python train.py --train_examples=195000 --horizontal_flip=true --fused_qkv=true --qk_norm=false --layers=8 --width=192 --beta1=0.95 --weight_decay=0.1
Rows from expert 0 of block 3, named by matrix and row number. Rows with one number belong to one neuron. Each number is 128 + 32 x the weight over its row's rms, rounded and kept within 0 to 255. All counts start at 0. Numbers have three digits each. After the name is the row's rms in percent of the matrix's.
# up: expert up (model.blocks.3.mlp.up, 4x384x192), inputs 96-191
# down: expert down (model.blocks.3.mlp.down, 4x192x384, transposed), outputs 96-191
up.171 098:128128128119128128161128128150128128101161144128128128155106128128128128037136128128135142059128128061128128137128128150128128128128128105083128094128128128128079128173128128128169082128213128188132141116128224128121128128143221112128114128128128182128042100128155128128109128128039128099
down.171 104:100128128147146080128128128255128128128146125128128111103184141160128128128120119161126128056128156189121128092128128128118128128142128128128103151146128128128128097128128115128036128050115128122128128128128124100123128144122128128128255089128128128255107128128128128104158171128128128168
up.172 086:128128193128142128077128128128092164105128125188128128206128117128128156128128128137128114166117128177133194178071128128215128128163128128128128157103134128027128128078128139128128188128128128150128105118128129128210128206088107128076128128128068123130128077128128111128128204137128128128
down.172 084:099090128128155128128128055128128128128073096128128128064128193128128128119148128128128128128128143242128128198168128157128120128093098201128128128128128128128196128128167128035128128128128128234128212109207151206128125186110128128128170142128128109115128169128116139128120128128128128162
up.173 080:171128128121128128159128171128128147128088128095128158154128128128128128096231147126128094128128126128128128108128128128128128157188148128128128128128128109217128128128128148128255128101128044128128128128128177107128128113128128196128128128119128210146135128131128128190128128128128128128
down.173 087:128128128128188128123128128128128107202128128128128128128128024128128128128146151092055190128128128128153187128128112128128095127137128128155128128089199128128128128128128128091000222128192083128128173128128128128128132128180128168128128069128128128128128128128128128128128162128125149128
up.174 115:128167128128085081163128128092166128128128204098113200128128123128128128132128165128167135097157128128096134128216128130045128073128131128082121132128162045128201128128087128128128128128144128128128128118128145101128128128128128111128128128081128119094001102128124157128078140128128128128
down.174 110:128128089128200178175128139125105160167128217128128034128128139128062128128111197128113120128128128128167128163168119182018118128121171132128145128095128206086154128128106128128128091128216166157128167128128128128128128128072118128160099128171095111143109190128128158121128128156087128120
up.175 078:128128128128128105061149128185128120029128159057079161085128128111181081183093128122146102104161157128128128128128128128059124128128050146119128128128153182128128090128200128128235128128128135084166142128128128128118128172128203128128164176202128128128094128128128128159103118125128165090
down.175 084:128128128128128128104128137128128136157128115182157130128128128086128128128128128128128127043180156124128205121128082102128102128111128169123019128128218128128177128128150145217128128128101128128186128178128215128128128128212085160128115128155166127128128128126119128198055189176128128128
up.176 104:128128100104147128128128130128127128128170128128140128128093128128128129128182128128128102058119095128229128148128164156128128128163212034218128030161128128061128128196054128128181123128205128151128128128115255128139128128148128128128075128159128128234128128236141128128128128128115128128
down.176 094:088128128129135128159128128128128128128067128128159128044128155128128254080128128111128128128128128128178128150128128138181128128137128128128081128128193128128128128128149096128111128128016224245128128128128128051036128183030092198128128081172128130128128128128128210128127128128128128128
up.177 079:128128127128114107138128128128147128084128128128128128128148170100105128128160128128128064128128122128128094128076128128128088128134128128145128128128131205143145082138152150128128062128128128093155128076026180124114128131075128128133067128128128128128130091128128113128128128077205069165
down.177 092:128170128128128118128128128096171136128128121128075092128158120128128115195128128097128137096120103098136131170128124116198109128128132228128128162124128158184128064157151128128128128136128064128128128128081128128128128167174128172212128119128128128128128059128128217169128128128128094075
up.178 080:128128128190128140128169128128128128128128145128128128128108205059128128128173128060143128103128128073128128149047193128144107128142142174128167128128128128128128153128128128128126128128115150112041128128128194107128128246128128120113095128128128128104128128128128160125124128128128117128
down.178 091:128128128106128128128128103128128128095128138128149128128128128128128128128128128081128154128128128082128101128128128073128128090167128128132077128128128128128128190098128191128128128113171128128100160128128132128128163189204093185066143128128127063128190128163128128128148128088128047188
up.179 148:128128144128158086128110108135128128128142179128098128128077096138128114068128128144181088169103128131128128128089061128195128169100096191128085097128128127091123132198128147128183128104112128128141128115128128101116128137128095158158094030128077143128113128128153128128194078118152174128
down.179 153:128168128076128182128128128128129086128128075128183157078095143123128082138147128141180179137128128128168137128162228128128095101085086158149153112128107135105095090187150188128128129128128088128134117119128083096128142093149128105070150038128088128128165149076115092185085155093129128077
up.180 076:128155128151163128128128128128128195128128128128128128128128128128128128162128043128128081076128140128102072128128128128128125128120128151123128128128128128147128074128128141085128128161156079128128128159128128107107128147071167128068128128128128128128128040099187085128066128128169038128
down.180 099:128139112180128152042128166093122128163128094149128129152123100138128181091199184192084128144127128128056128128052199128153120129137099164128120134128128073159065031156166196182128185086175128128128122128128128137128128147132128128128128127128154205128128128147128149128142069152128128103
up.181 114:128128146046152153128128123134135128094157158142128143128128136108133142058143090129144146077217084106179128166166153128128162128128182128112128128091121180128143062160046179123128169128216185161128095138112246115112058047106128128128128148136128174098060179128128128128182128128111147181
down.181 141:147128128128172128188128128128128141128158128188128195123128136128119202128142127157128076128128128119104149137103128149146083128128128129128128128128082089140157128128128128125237078199146128089128132128128120128106069035104128109128128128128166212128128128128128128149101123128168119127
up.182 103:128157164080112064049182128128195132128128128128128128151128125128128145128068128127128128188158128145128128128202168119116128037128143128128141128144128085128159128128128122162128205058167114128162123073221109128158086128082128117070173128164128128128106048128104195128128128091115128073
down.182 091:123128100128061148069128074084128085071018128165079128069128128128068128094152128124128138101128128168128205154131104128115128069128128056128093128128076101000128128128128128128128128128128128128127128157210045128096166128128186137128163097128153087128128076107052128153128128128128138128
up.183 100:219128166122128128149128128128103128093128152128128098128128059128128128128106168128173128128128128128128090128128145128109132127128128128182128130129067128089110128082069128092128146128103113105128128119128128128128080146128118094123077128143128134212107128119186104188128128145200128152
down.183 101:190128128157128128128152136128128128152134128141128125126128128128128135128128176122128083163176128133170044194128128128128128121128128168128171128206176128118128050128128128247128200128112128128128128101128117128136128118028217128128128111128128128128115128128128107128128116128128128128
up.184 088:128128146110128155162128128128152128053128128128128089128128086128140077144128128128128077110128128067128128128128176128109128181136128128128066128154223167091168128154162058128128177210128169080128128094119128128116128128128128101128173197064128128137141128198128120171158128108077098128
down.184 100:164128125128128128128128128155128065128123128128128128163175128076128172157128128103165128128128161128098175065132128124128138050128132200128159101128128140100209160128157075128053100128183143090128128128119099160127062181188080099128160142060128128095075110128219151128128128098103128115
up.185 130:128128135128128128157089066107255138087128046128157128128085128173128065065090128128168128128128128128128113128128127109128128128128128172128078128158120128095136121128038128128128154154128119186163151128105128107142093118153128131094099128055158128128056128128091126128109128128152128173
down.185 127:128153128169138128042102128128236128133128128059128128128128126128128128241128079162128128193142128134128128128128128128086139136128092143128147187130084128128170128187183160128128128128128128128128117139092128107128170037069129137128114128020173143192128128116128117128180128128140131128
up.186 119:128155142128146106144133088129128128092178145128051077128128128128151102128174128110153128101127103084117128128128218161128161182128063128128070135128128120128153128173127049168128106168045109141128128103128128086128128041128191075126223128128124136128035128128056202172128133113128128205
down.186 134:146137128110121170128128128221128064124106128091150149124162118137090124155072128165082167128128128128164128168128127124117139146128128132128128149128158128090128128229128090128128143128128128168128119128134182164189128166114224136198055128128160203076128089120088122128102162173199128128
up.187 080:089178092128128120128074101128116128183128128128101128128128131128128080128144110165128050128128128185128134085128128128078146128148090128128128165128140097128082089128105123056072150104129041128128128128053128146126161128128128128072128128128128128179136101128155182128128183146053128128
down.187 075:178128097128128128128061128128150129128212128128187128128128111131128185128122132187162169128128130128128128128194128128173128081128120128079201128052152098128128128128128148128093081213128074128128128128128128128128109128134128128128029116128219210128144091128128128128128155126128077128
up.188 079:061097128128197128059128142128088128128128128128089128075128145131128133128122128138128128111215118058102128128128128128012133114141128128128128051156128170188128124131143168082128128128154128143135128128128128128128128127128128128128163128128135128128128137128127128128183146208128168169
down.188 089:158128128128172128078128115084106128128141090128128128200128055128132181128128072128128128128125128128156128096128125186219200189128128116128095167128128128128128128167109128166128128128122128128128128128128128128128128128128128128128128128128128223112121128119111082128195128128128128142
up.189 079:128147128087128128100201074128128128128090134091210079081081128108193128144128128078185090128128128066065093194035128128134128128128224128159128143166089128064131128114182128128128128128128157078030128128128099166146128128108128128128191128128128158208128058176128128161128128149128128128
down.189 086:105128128128128128153082094128128128072100092080128157132128082171128128128019102073171112128128128075128128128082151128128110128128161128128122097128103099128128134059128128190128128205128139128128088128128072128128128128128128128009205143128128128128159128189128128101128169128160133128
up.190 090:149128128128128128128128189162128131222128128128208142174128141128087136054128128171175121128159128060128128128128172128128100111131128128128128175200173165117128128097128128128128128128128061128128128128125128128106190142128117128128130208128204075128126128175069106149128128128063128128
down.190 098:126136129128152134128094145163113131118128128090153128046128128128168100110128128128128128128128130166163128156163128128165128110128128168165100142237214128128092112178098116070128145128115128128075128117125128255128125142136138163119186128128128177128150221128128128128128030128068128128
up.191 087:134145128128073128168128077060102102112138128128128128128104045128128115141128128128128128138115128133187128128128128128128128128139082187128075128128128128141056128082128128128135128099083128157128128100220076122128128106128202216112215060128128128128128128128128132128128128073181095070
down.191 085:118126111109128128128118202128099128128067128068124133031165140128128128128096092201121185128128128143128192162128114128136128000078128135128128134128128170173128128133128128078173090128058128105119128087128049128128171128145128128171128133128128133148128163128230128167128083128116128128
up.192 115:128128132128126128218027164132128157128160128128128125174128152128099128128155128233128207128128128128128145128128128059165128093128085128128128111128102128126128128128127128124111128147171128163027128027128128102128128128110128115160128128184128166128108177128128128052112147036161140094
down.192 108:128128106128200128128128123137128128128128128061056110172230128128128151128043128088133192144053093083124125128128128084128146154159128093153128147032047153159179161128120128147128128128128128128129128146128174151136122174128127128086128139075075110113128109145070128128091211128128128128
up.193 085:128115128128128186128128128042128128128128156136094128128128128140128168128163168060128189070128112100070128107136128128128092128210128128113128128128107199128128111128128051128128136128177080128139108087073160128124128128130128206128187106128132052135128113100109128184207128128183128185
down.193 080:128146167188130128111128125128178145128128100123065128128128086128128128128128128200128085098169128190128128132149128128155128128073128079128126128128178128103128128107128070101172116128128128160128128128187144255128128187128124128181128196162128223128118128128165078128128073114217172128
up.194 086:104128128128128152128128133121162128128063128128128060128128089100094091128108128109081128128128128137097219213128128128128128082128128128128128128128161128128020128151128044070128128128203128128123163128085128128045128152128137220128128100109176162128128128128138128086106177161172128128
down.194 076:090128128128152128105128069192128130080128128128128119128122142128128128128107155128128128128193128128128128128139145129128128128128128128119128128138139128082197138128122128128136101128128128128120128081128128255128128148128178128128228128128128128128177128162128128172108083128128128177
up.195 087:128128135077128144128119148075128051114169156128128128128150104128128128128128127128128128085128158162128128128128154128244065144136178128128027128128167128145128054128177146091128128161167128128128152128101172142125128127082128155128072198128128128150153128186108128117171128128128103188
down.195 084:128128128141128122128128150128141128128130128128128128145144234170184127223128128128128128128098099128085115191128128128115068081137220128128128128086145084128128066183115128197111128128210128154128128128128135135128128128128128102128070128037128153162128128148170128171128167128128128046
up.196 074:128128128112139116128128090128128128122128128128065161128128124163177128065141128124128128097128128128128128128128128128070123139128066128185128107128128222191130128130120206128128128113128041128181147128128128118128128128166128128110128128128128124153058128181175113068128182128234128206
down.196 080:128134063128178125043142135128140128128085128128128128128103128156128021180128128128128128128133158065128103176128128161081128128128054128114128128115128141128128128139128190128011142128128128128129137061128128128128125128141128169128128167089128128108128128161128128182116086128128113102
up.197 106:161128107156128131128075074128158128172136128128162086101047128134142128132111128128190128089054115128128128128128108128128128128108133128113143128088128128128128157128172128141151097091196171128128141080068128089128009097062169128164128128163128128097128128061128128128092128128114095128
down.197 116:128128116104128114113101107133128128211145128128190141128075121128157066077183096128128114128137128128093184087049128128062128078154128114114115146128128128187159145128128128128115079128169093087038055143105128174128128152213055063101069162190128128105128168067128128128153184128128129086
up.198 092:157128128116200128068086097136255128061129128101067128128128128129128128128128158158128115161128128128128155155128115128082128120128132128128128128093128176128122147064128128048128180142184128154174149128128100107234128158224158128170128199128128128140128129113128155128188128128128164156
down.198 074:128156116128213146060132128128128128128128128170146158178109128103128128188128128140128175161128098103128164128128124128128128098128113131128132177128128128128153128128160128128128128128128099089161128153187128171255128156111089128128182183128128081128083128121128128128155065128033154092
up.199 099:128100071069131128128082138128128128143171128135128062128069128073128086074113128128164170070128077187163128128124081195128175128135173168128115128128128128128162164129128145075123189128054128128070128128128101097128127105138100057128151128128128128128107199128123093185128128128077147128
down.199 105:128085194085128195128125163079128128069128094128128128138128193082128121128160111178128065128128121130169204128128128128128147114096087085063068128143106112076128105128171128128131057128144128095103118169194128221098128128128128085128128128142202128128168128128128203128128147128128186052
up.200 087:075164205085128128094128173128128195128102128140135181128128128089128152128019158163142132166149128186124128156170128128128128175112086132128128128111128128128144128026158128128152128234105128045128128205128064148157128128128128152097128128128141089128128128089131128128131128128195128128
down.200 099:128144111130095076128128113207128128093128128128129124139168128128128128128128128128167128209118128128128140128128195093128128128095128128128128128167091153124128128114183104128043128039159164168128126030128070128128128145136200184110128128072128111166138204100128188128128064097128085128
up.201 084:128209128128128107128158128100065128128128128128136128183128181128128152089128128128128076128198128092090154106128161128066096128128142176086128128128130171197099128128128128128178192128130128124128128056128129160203128123181128125128128128128128128079126128068082128065128128059128075175
down.201 077:105113128128212042128128128128102201081082200208162128062128128128128042096128134121128156089076112128114128128128081128115128065128241197128128185109128078128128128042128128128128071128128128128111128128128128063122128128116097128128128128162128128128128128147222128128128124128128128128
up.202 100:143165128128128116128113127128128179120179128128128128128128086189216128128128233128128153137128128133160128094128169128162169128128128024122054187103128128128068245128127128130128107128170128128128128142128105073128134042056192090163158128131128128128048203141128128128113128128128138128
down.202 099:128128128164086179128133176128125105093128128089100139128167107128128154166052089128000160128107128128176128128128094061128092158128128072165128085128167069200128169128128128128128128128128064153166128104128128045128128068128128128128103203200170042128113128167128128128172128128128133128